A small image classifier, trained from scratch.
Model: 5.75M parameters, 24-pixel images, arch resnet, norm batchnorm, activation relu, depths [2, 4, 4], widths [64, 128, 256].
Training: muon at rate 0.0049, 19200 steps, batches of 512, held-out accuracy 100%.
Data: trained on fractals drawn by 1,000 iterated function systems, in grey, 33.3 epochs.
Rows from block 5, named by matrix and row number. Rows with one number belong to one channel. Each number is 128 + 32 x the weight over its row's rms, rounded and kept within 0 to 255. All counts start at 0. Numbers have three digits each. After the name is the row's rms in percent of the matrix's.
# convs0: first 3x3 conv (model.blocks.5.convs.0.weight, 128x128x3x3), inputs 90-99, a 3x3 kernel for each
# convs1: second 3x3 conv (model.blocks.5.convs.1.weight, 128x128x3x3, transposed), outputs 90-99, a 3x3 kernel for each
convs0.37 098:128139138070139147076118128143127189172147160131150129149106134192137100165112105135119148120104096123088079119117123088131145098132173104102130143133113218219144125149162109087105182134126150145152086177141103098079138140123162129072140105074069101135087096122111093115
convs1.37 100:137159117142139098175178108133105068154165181158182176135134119114123116105117116118079081093080112090097109121110127121107109117094083130091136094107080061064033104104108089120198138200115127128153108144162103116138131158126103130137140095124143147122167145140182182153
convs0.38 101:130109109066098147089097148129108149113151158104109132170156125158158116115092103117127166087086101117122158101144148078094125068091151155160121100076117070092096093151134112138162127132096041114124101136138095095055154198195082132172084167184094119125106080065145097061
convs1.38 100:128157141137145149126151110129177118153168128148147128102144161100120090165100030084130143094103103078074036136108127145108134141111155185147171124176152171204180152131095151164202166127120122105121108104128089099131145104137143174194103146166122118155095081134105115135
convs0.39 101:142128148094131155076131169153147171122113172080076110109127113128120136167147159168146172150128144125113133101111117087119163099118175118080107131124138131151192112121100116131140105140147161176168136128080137156117186106067192094050168139113074111117096117126103097112
convs1.39 108:127147143200158156180149131132145123127201190174184140109101093159128122181158152151170111115108142092032136150101139164129108134139128097074088112125119131143112159137112145120147162145093136116109136133131132172149134124105116163172126145160119107134141143119158132099
convs0.40 104:200180132133153143114123173069080051087088065169134090184187154175155144143115121190140112165137148123120109180159127163110129091091111161087172132092149096112136107126106133133097134134112132132142090120095103108095125101171139129165108116128043092100087122084105088097
convs1.40 109:098107114123125165184174137141128142182171151073093129140091054135080073146152131189105109188160157177177169171122140119080138105117126116084103133155148120183215155133126102096058093120106132094115115111093132130144160137098131147105127144118087131186103126140159148139
convs0.41 097:084074090142143140166173178154176105165147095085099090202089112188101120157125119139137105139138126143128135167114104157099118121126141159157068140160057130118076118122100085106103093156132105134067128088085171129119126122098127111110116110132099135143148125113133131133
convs1.41 091:116077104109075071145141091053077137089094113108113190116134155122104171147132208128119136136159155178191115131138091174123110166123094131109094134083096188176167047077117075094115072122190116143144135129113126107044158144116109121095099105098100095085152130130179143132
convs0.42 095:178192155121162164111154147099136168067143166058093127194163150199145151199188129122106090136123093165152131140104097096138100074138137136103115138123129111128157106107154121181141118143088192166199114143142071117117160122129128138144105151114155164101142118106114147145
convs1.42 090:151136089195170114148176138120072122122104167076099110096110104098079088131123169116135123149187157099143149108169124113107107120138124125114128096129159137130144140135140124118141128172134122147134135138140139195151082055090074122099120108081135115120131124131179186140
convs0.43 100:095118164102090110126117119146165170182165145170150114085087108132094119136125153100152155067132183103116140120125086137127103138134135100046077213154140156179193125181163144183197130165229092151154116115159117071109139155149160117114134121158089129111119150115112104111
convs1.43 092:172157158148127106102082073103162131151175124129185161089059112096059085087063107076121114055116105064092078115113124145145169145119131161160171133162176135141135154108104103088137121132139092104126102183187093180177149105129098097151097090124104104167164144162125125124
convs0.44 108:144102121138167209127175182071133120089124098122108103101127141135173152140121151159143110117120112141124146187126124169084106139120120164187166127138124124107102144093065159121051115144103149099136083116107107120116137117113122090120135117129191134069128099083102109102
convs1.44 116:111143147140155154148200128134192179180184141115189120131131115138170202129109169076089094098124101103158167085082118133077153142112145134103120136090114156054123142157161120140146158157130066097114084088110116135079096119115132130092170166150191104112105084106133127123
convs0.45 099:163139088157163136099118160147186171111095109106124100144140117109138105132127144073075125127157139147157111138149102091117071118114107124100142103127121093139134151126105154130081115160078144145172089135199149110144154166176142216218117165194124100123130103119094098100
convs1.45 091:127191173177193154152218168108145090144140141143133148109113108087121101116101069138126109129094108116098145091163153087127181109122205111165199147163112102153090094145199118129148126125120150137155135186202154179178112115064160170117171153128095147158105148154142131115
convs0.46 100:160122091108110094060097073132065096129084123128132118114137111101124157129124138129138128156196178060101108174164089132159126084092114104081126075073125101089152106107105100042102167093118124152111100142123165211136148151122156125109165134125115125136071084122111072076
convs1.46 109:093054061085079054113103076111109157140109132123125144175148123139142134127108111132187151153192178172189175176164169125131144113152138093070072095103130096135153094048081129110082143153113138120152101094086087099135154116148154112147172132152098072079102092120132114130
convs0.47 097:114119171139124180146169197052131134087135127110106098094105128113080071143081082040100104131134152149148165136123171129167154139126115104156109092147146129133121000044068075086145100117190143149155139154104123082073132117129095102080125135127093137148080110108113119088
convs1.47 084:111135113161132128154163097133147139139103118108127135135108154101090121074074116078072140112108138138135127062050071089102090090098132117199175124148163116153163206157107148135109139178127173152151190178156160174138055098078124169107127140118147207155178200189189196188
convs0.48 104:118155176138184208105122157153148170060085151060085133125129140114158144126149136145105110189145132158131151117166139172199195148132122090133132107124139180125117133114166088055102101072096119153215105121150153163152116124091090117094102119101105091117120180190140197138
convs1.48 099:114142153154127157173161160134150087135170150188179162136161157163177164213173138126101103115129139100096129155131093113137157153158167062066113086094129104119143097104092119086090192160131128144102134143147112136123135101101096105124106124170163228174201203181235183155
convs0.49 101:126116178115126190124153161153135104145178152138159125170173146188133137115141140094091146096129146119102165109077082119087098125117098134147101109142096094129093177187189127112146134091103096163086094167056115183068123148107123118080138111099075104089143113134139156188
convs1.49 091:133127146167135169168136146185207199156200184077133153106116087128158120108177129136082060130103074101128089079074085081098085090127087147185180179165150151187155135127071186156094122160089123098128138128131136126113129126170111145145113134139092118109099130150059124147
convs0.50 103:148166129078104146104111151111139130068117095147156145131065118202136133184192113221192187101087152109072092066155194105113128162146134152070108126114100143198133095072093094104096142129113128127172153141191158158153140109123160106068117101032093109115124111112146135153
convs1.50 116:147119093118119096128114090128117065128138164146115165181133122110117117102126121097079040118144107118075082117157164135098146105085096147129108129131111096054095130094103126090103129098095153162187109133166095095088115134194158165160135168178142143169145132089171173122
convs0.51 101:132148176099135178133130132142107101139117104117134120138131099140110153126129169147127109156173127124143123122101122136118168118096138109097114107091104124093116124164158112153181109113175089134166084114160117082110165153186160137122114131105126124120111104127077104175
convs1.51 112:126132106136108123185156112094098071129118135116155130127072127159120151138123113151117124150096161159108152155088063096094056061040051112153166084164136084175220164127117179105099215145146085090056063115128079098129145147181112141115156164112121136150091110101115076108
convs0.52 102:110134132107121132159128124102085107116121102139147116156169232138149181097108134075121154089109094145122097136117139135128145106105132149180098116181098086122099100127155090129125138114090167158164118092159137090165094094153107100156119108129075117154127131172137147151
convs1.52 098:103134101113144110115151104108172157090152185130119162139171104139139142156113136195135085167117092124132079055090127058048083098069081199185138190195129164174135106070055144151075112138125123100085167169158140121129141176173074100135123131162110104081101107129146158150
convs0.53 103:117112149116141122119138119129120120099082097138154161169147201135102150114071131129124126102103149098128113096101077134131117130126134106084103132108120101047099072097170101155156157178070174142150180141128169130091128069056086072056064068101092112158083094135144136117
convs1.53 109:133166158145127104119130114153141170111127147112120130121148120160169154146138141091103125082071115161154127127083130086064116136070084136168184139157180171147172171116082180160129100112141110153135149146114151110116141151118120152145139119123145149138136147154123140114
convs0.54 099:138128131113107126173127094140155131111130144081111124110127124127131137108106101098078106130126103092144136141153115165144126172141108158086092177112074142106059074051028107086082137106106158186131102155150094150127110113075118178161101151145082176151116147140124133073
convs1.54 091:150183160178129157114136154053071078124143107056149126114129121107122132136135147188125153208160159173140095129143128120135157145122164123089169156124165157136146129150112077139180070094138127108125146112112114128140215188132194198158100136088148118115128121097085076108
convs0.55 102:129160149110121175154089134110108107127155104146128116129139112169185139111122154120109046148135055167159100125152164125189179104092067107104109157115058172156083099078113093094109113109129175184157115141156104051143159145112172170162131084109121129148143127123143114114
convs1.55 100:181152136158141130152172111127107122152183155148153143109117129094129119110108152105050096164097121105095134134132096081107127064095155106103178112139122136149162127168123089079096075107175147183135151198137147166144052084166103105153108101150137146133140196163130182160
convs0.56 103:139170149196211176203178138168146101163094073119116119095094113127111106104102100128175155126158189115153168123131094178177138171237216148143149156118133150163144114101107087113123115126135098057064100078103120107136117135144118146196096140192125122113132131121119118107
convs1.56 115:146161176131137133051108150069099178084057093109132113077067132065100143137166176162128100193135117144107118134128155113137133153126104140185150095148139053111159179132094187139111164162124158150106128150138071103125129095026129100056134130108168127112177108100140142162
convs0.57 099:136116156143132176206170127144108113178157121131137114137142204122139144172171184177197158172188175151146130144115086099091110137111114140194134111135146098136158154183183173149121139127098124151165149123171125100158102098108166134117166153128137174179114114115085127097
convs1.57 085:134141149127158110082100135121157129157148164187171186129179124107169149097146138106146117181151151151176186108098099097106104150161131123131142079115084105121117066099120120137158160159159188153128169131103181185151115139212187192183170184166132132105140157109136122146
convs0.58 098:117094132111085116076084112141128085118131112119119123072149113056135161050096142115146148161167171172140175171140102167143074162146074179161159180166099193161120191180144189149141205128139158149134098109118082093103075121151149185152178164126150156082114131120115179182
convs1.58 092:112144161140145167157125115149150141114153159122170176131165221090148153095155131116068070126108108105099089058111160107132107119118119121130139114160118138133098109085087135087090134053088142112106144148139143146113104129106078141167106139191105094079133137096162189134
convs0.59 099:173143144127096122161133142127149172125099158081101131143141108116136156155146155158196131147154134156171125153146145149152148126131168105085103059089121121127130131198177112112139122105128145131201127115093157091077160127144175110143180155194110124120129145084089089038
convs1.59 105:130154126134143137126135080111102107122100150144127184134164166110133172110107160108139126078113105083092044161114077111131101111144112167159143117120173076087130133151154113184196117160226154180157119114128110089095134183164124166149106128094191190122163155118160144087
convs0.60 099:133129134110105118141145162123112145115099138165138157159162103155129121140139121121088083151129121083147151154114144164080123127095132107102123149107107147147104041111150111166216115150176216195162115122138126126167117146126151130089146127124106097121183134146153128140
convs1.60 098:121156116131141121139173105133116111175151146145113105137143181139106123154131100155161180187146134168152134118094107115100083119102116111151154110144188102100174217174126164156145191187176152176128166202127135152099103097155123119117151125105152134147104090097092118099
convs0.61 099:109119142108106147112118162131119146084132141135102119128054081169143137164180111139108101127099134089103153111149176144119139181123110121117142160137133159128112189191147115161156113127125085158129121149131103088098137118112114131103085129130106060094124144170111191145
convs1.61 097:148130151201113111151106132154115089110124091095129123158095138166124127139108163136119122103088116109120155178169114091150107070083114077109102066116134108096132159151140093099123086153197104179184128168153125152095183147155160144161160127144140117109174147099135099089
convs0.62 100:146123155168171229149174179136147137124147151076056080077098140117100137108131174141119089126158121089128142134117111133114072113161133106111185100086100174166133104072122101071141108147178091143094128149134143121104121109083119155098145183162152152162140120120123109071
convs1.62 098:116170126107089103109113082112088071089124123124153166140135167153126123122152116098081125112113079144132117154125045126117101113114102148140159105079112100080059152179089128152128099136122143130121151147118125092080142149131139107102097105089099097112107104063154143128
convs0.63 107:131114108156135115109105088129128126142138120107104104155155179145109092133084070138125134126104165137121167126140153111108134080159142132150107098085094122105113088078098090159129124145124094101119083173195104180090108094094096074093068083149107081113118143127133120156
convs1.63 122:145174158189165144132110124166146173169172161169158123098091111126071074065140134105100123144175172132136118102119150085124122144159142100093133093151205124166134107088128118131149091169151128112138097140117173114085125144107116143101089124077149146113112152131138113071
convs0.64 096:128099129150126096111133112103104106105073088080073115084136158099096135055121155160134081172171112205153086104137113094125125086089121142115072150094054143126068139132141097089114143143160061058123052089188139097165155190136162177164161124155133122137142158156114168174
convs1.64 094:087109091145143132182154149105114146080127120072100155139161142111103128133092147127220176179164140186132131081082105082162182099187156100112106131153117155175173115134120081111098117142179202136093161145129149145153113216216136168139109089109118140087107114051114131050
convs0.65 093:130108127116093096127133090138128159134173177106132107118151131090131154103140179115107080138109088172103094102142120129143170142141167046113154096121137118152136165179167182143109114084123140108144121118133135145178093082067120147130105127144094084126150132155177192218
convs1.65 086:096114095139146122153145164134127113149167141156160114126130159180112129229157166163135180110109134123135164129114099134130124130093075131111118135115159126138139099077072104114130119082131160101088135067121102070065107096170130112180147132152192128165180132110150110057
convs0.66 098:129160109130151117126147111102105081108112096125119133088099079108111122104131091159153162188162128152142099143137148111101148119080121135147158140136148113095119123118120148172137124173158157086100168109087138115118099106107139151185093086169132083064158114099116097085
convs1.66 091:151120162103134138124142140157149142130155181123171137091095156122104107162099087050080106138090109164135138114143034163102063123122078120128090111132148171157169092140123133154143156181181076094115109119137108132156193167127156126147127124121126156151112064160091092103
convs0.67 099:102117127086115129133159139132114095148099087140098090165153117150142113130117099148114110146120160134142149174189169139102159108103126169222124145191134093121074097021112099071130152087088094091160152149090177095049187149134127123132116143142161137101118101092087085077
convs1.67 102:111115160097077147142101121106131185073067144070101138127096139107121158063113156085103098074112138127094121100122116091090070111105061143116098175131077192150127109085117089072120133125127118123176193126146204170143157117099108111066084114088131106119140157140171217190
convs0.68 101:159144136115158144121153148108125127128135128170151180139150124153165119142148080190169134161175187192176196121098087188182107134125124122094114149119129139125115144170150110174148112128086171153135144142141092120140215147151240152184197142176113080068119159118142114087
convs1.68 118:125124189131114138159214188092167133061116174056079101113135143126135140152130165124130075134126124135146121126162144151190151166199164148136112201188168130190130147145156149134113122122158133152140200176140178177129105107104108163109122171175105088117123125140129131119
convs0.69 100:116127127116124103122096074112107115124097098148109097107103138121119171128133165130130187139130157190139158193137129138126129153124111152137105118082097118056118128063069111083073113095109095102136138100122116105112120165193133180188114183178126124116109112122102117127
convs1.69 118:178130090178135129139095142087150144123181132119165152067079067073098089075098092159149116144125133094083096125149130137178172174220205107134130094081126109065075121098166128117150153152119204218191193183168200192175213196160188162140158170230189157159131135126117109114
convs0.70 100:082091137111126175068100092120124127136144143108159166118103108100085123130115106130162159103129126064030069149140110115109149147105121142123096135146105158163089166131115155099101141096113134149116175124085181114117104124109117157102131134105157120103160143089141146119
convs1.70 085:156173113138148115167128165139191121188142125153114130108107118088119169086082122142141120151132116159089115131128112079138080104110092175121116089126132104168133145117176161134157140133174177200102109190093109136124116078099116087125129097110093162111129163076131139103